From a checkpoint of a small contrastive image-text model.
Data: trained on pictures of board games with random positions, seen at a slant, 97500 training examples, 16.3 epochs.
Rows from block 3 of the text encoder, named by matrix and row number. Rows with one number belong to one attention dimension. Each number is 50 + 15 x the weight over its row's rms, rounded and kept within 0 to 99. All counts start at 0. After the name is the row's rms in percent of the matrix's.
# q: attention query, key and value (stacked) (text_encoder.blocks.3.attn.qkv.weight, 768x256, the q third), inputs 128-255
# k: attention query, key and value (stacked) (text_encoder.blocks.3.attn.qkv.weight, 768x256, the k third), inputs 128-255
q.81 110:47 49 54 80 53 42 49 77 56 47 65 33 69 14 38 52 44 53 58 60 32 49 69 42 39 41 48 48 42 74 54 56 44 83 59 58 29 64 47 47 65 68 38 43 47 97 54 65 51 62 42 42 70 46 58 85 78 59 46 49 57 62 50 58 49 36 52 48 52 52 56 31 56 44 35 28 28 53 65 43 82 50 37 16 44 51 48 48 30 53 50 29 47 28 54 37 72 63 36 54 57 49 53 41 54 60 62 99 37 33 55 43 49 38 55 36 45 42 32 50 62 36 31 44 27 47 51 66
k.81 119:52 53 57 34 69 23 61 43 34 77 59 53 55 57 75 64 55 23 65 54 32 41 58 66 62 71 61 71 53 75 39 38 32 36 61 63 45 42 53 75 34 40 34 62 38 48 26 61 59 54 54 39 56 88 90 73 56 45 47 45 51 32 60 52 57 81 44 49 09 59 96 64 35 66 47 62 72 70 47 27 48 61 20 58 36 52 36 69 59 64 31 79 74 53 38 47 30 43 55 45 51 39 55 57 43 33 40 65 15 53 78 42 53 52 63 63 57 50 47 45 51 44 39 68 43 42 71 44
q.82 123:48 73 38 51 22 47 66 67 45 59 76 48 41 71 74 56 67 22 67 56 49 55 48 32 77 15 67 49 39 42 83 59 41 54 52 32 47 53 51 40 55 60 34 45 50 33 43 57 42 20 42 41 50 37 40 41 37 30 82 52 56 37 19 53 58 52 58 49 19 33 61 67 31 24 66 38 63 50 59 37 47 79 38 59 66 24 29 58 71 52 70 53 26 58 59 53 83 54 52 41 39 45 73 69 73 54 69 53 35 57 64 46 35 18 77 45 40 40 49 51 56 32 45 64 48 44 49 38
k.82 111:24 64 28 70 40 53 30 34 63 36 66 50 63 13 44 54 72 57 18 40 70 53 52 24 68 55 55 53 67 44 53 68 67 56 61 43 52 36 70 33 70 64 43 17 59 69 66 49 37 64 81 65 62 55 60 38 51 26 53 25 49 59 72 67 43 48 50 32 33 49 57 51 65 38 41 51 71 38 56 32 37 26 57 60 61 59 44 54 56 30 38 53 74 37 39 43 54 80 55 66 48 70 54 35 72 46 43 44 39 35 68 27 31 46 52 51 63 60 76 66 40 51 47 73 56 46 75 44
q.83 098:53 71 34 49 36 44 80 36 43 64 35 60 43 73 52 55 41 45 35 65 51 51 58 53 33 49 65 44 63 45 32 60 67 35 48 45 60 40 11 61 61 64 60 68 49 71 90 35 58 64 66 48 40 61 58 52 31 57 66 65 48 34 19 35 72 67 58 26 90 76 42 05 66 20 36 35 52 44 48 49 54 53 46 38 63 65 49 33 35 66 26 57 48 74 73 48 75 35 58 67 40 64 39 04 26 26 49 32 51 33 29 50 36 45 36 72 73 50 53 46 26 42 37 45 47 47 58 55
k.83 104:25 57 50 35 49 62 35 61 57 48 52 41 34 40 52 52 75 48 57 50 48 53 58 22 53 35 47 34 66 72 39 54 59 68 32 58 51 81 57 80 33 52 68 28 48 39 16 49 36 43 58 60 50 49 84 55 61 74 43 61 33 46 82 58 51 26 39 10 44 47 76 70 49 54 46 45 47 51 67 67 51 59 70 58 38 41 35 19 15 30 71 32 49 58 72 66 58 57 51 59 17 59 41 45 74 46 41 58 88 49 56 38 52 52 55 28 48 44 62 41 42 51 59 34 62 64 38 65
q.84 094:51 40 65 56 26 40 53 62 56 34 72 57 63 56 52 86 28 36 41 31 36 55 41 37 74 42 45 67 77 53 29 45 26 61 61 58 72 63 53 45 48 88 42 84 36 56 83 47 21 50 37 69 45 79 64 62 51 26 27 88 48 43 58 69 28 59 61 43 37 63 50 48 60 63 36 35 51 29 59 29 59 59 45 63 42 70 44 73 26 50 31 47 42 50 57 69 51 80 44 69 33 21 72 49 36 60 62 89 70 31 56 46 44 20 43 43 54 67 26 52 46 51 44 49 38 69 53 46
k.84 101:40 69 55 51 30 68 23 40 40 63 61 30 48 45 68 60 64 37 58 55 83 55 34 42 50 35 43 33 62 39 35 60 45 57 53 39 59 46 45 49 32 38 63 50 58 63 32 43 51 45 62 54 35 50 55 72 73 51 31 59 44 47 52 82 49 56 48 37 56 79 58 53 63 54 76 74 71 33 80 54 29 55 28 57 60 47 53 35 48 65 66 46 44 30 49 38 61 47 56 52 30 37 19 33 58 49 25 63 46 34 37 57 60 60 40 39 55 24 33 91 41 66 67 44 49 56 41 22
q.85 098:58 46 38 73 68 77 47 71 50 57 37 64 70 34 73 50 28 49 46 40 70 60 65 37 39 60 39 66 46 69 47 40 59 43 31 20 29 45 50 37 64 41 66 60 37 49 74 25 28 38 53 64 27 65 59 46 49 46 52 40 70 44 37 47 36 57 60 18 50 49 58 39 55 81 59 66 67 68 28 76 65 68 45 50 25 40 73 89 62 26 33 32 40 41 37 63 68 64 60 59 62 13 55 35 48 71 60 46 72 64 42 42 61 71 29 53 44 37 29 49 53 65 47 45 42 68 71 37
k.85 097:62 48 56 48 32 60 45 46 51 68 29 47 41 47 34 58 66 55 57 35 44 41 47 70 49 59 47 54 29 55 64 35 32 61 24 43 63 58 51 44 43 44 82 67 55 57 74 33 44 52 57 55 25 42 49 46 18 47 40 46 31 70 46 71 79 46 38 42 67 55 55 21 30 60 65 37 80 34 62 33 40 59 67 25 34 44 58 60 87 56 37 40 56 59 54 50 18 60 54 45 58 68 55 49 45 78 55 70 64 09 58 75 78 62 46 35 42 44 69 38 58 77 70 84 69 43 53 31
q.86 095:62 74 40 41 39 24 62 59 65 38 49 35 61 60 54 55 39 26 35 25 51 45 60 45 59 44 52 72 47 44 32 57 23 38 46 32 69 47 54 60 28 63 41 50 37 42 77 50 54 36 26 54 38 50 61 30 55 10 38 49 36 62 44 48 17 63 56 40 33 55 53 67 49 54 54 60 68 51 58 33 56 36 66 79 59 66 40 58 79 48 48 41 48 62 72 50 78 44 52 55 62 45 48 55 48 02 62 63 57 85 49 45 42 61 77 54 62 83 30 43 33 75 40 66 81 51 47 44
k.86 096:60 53 64 43 56 36 40 59 71 23 74 43 48 39 55 17 70 45 50 78 57 38 45 64 55 74 39 54 58 73 56 08 18 60 17 31 60 52 26 56 43 46 48 59 72 39 66 35 62 24 59 39 52 56 83 61 68 40 54 44 53 60 60 51 19 42 76 47 60 57 55 44 75 59 67 39 78 45 45 44 63 75 28 39 39 33 32 44 64 53 12 51 56 37 43 53 42 35 45 63 38 60 29 62 70 54 49 65 53 21 56 33 39 36 49 41 45 47 37 71 45 50 50 47 88 39 60 46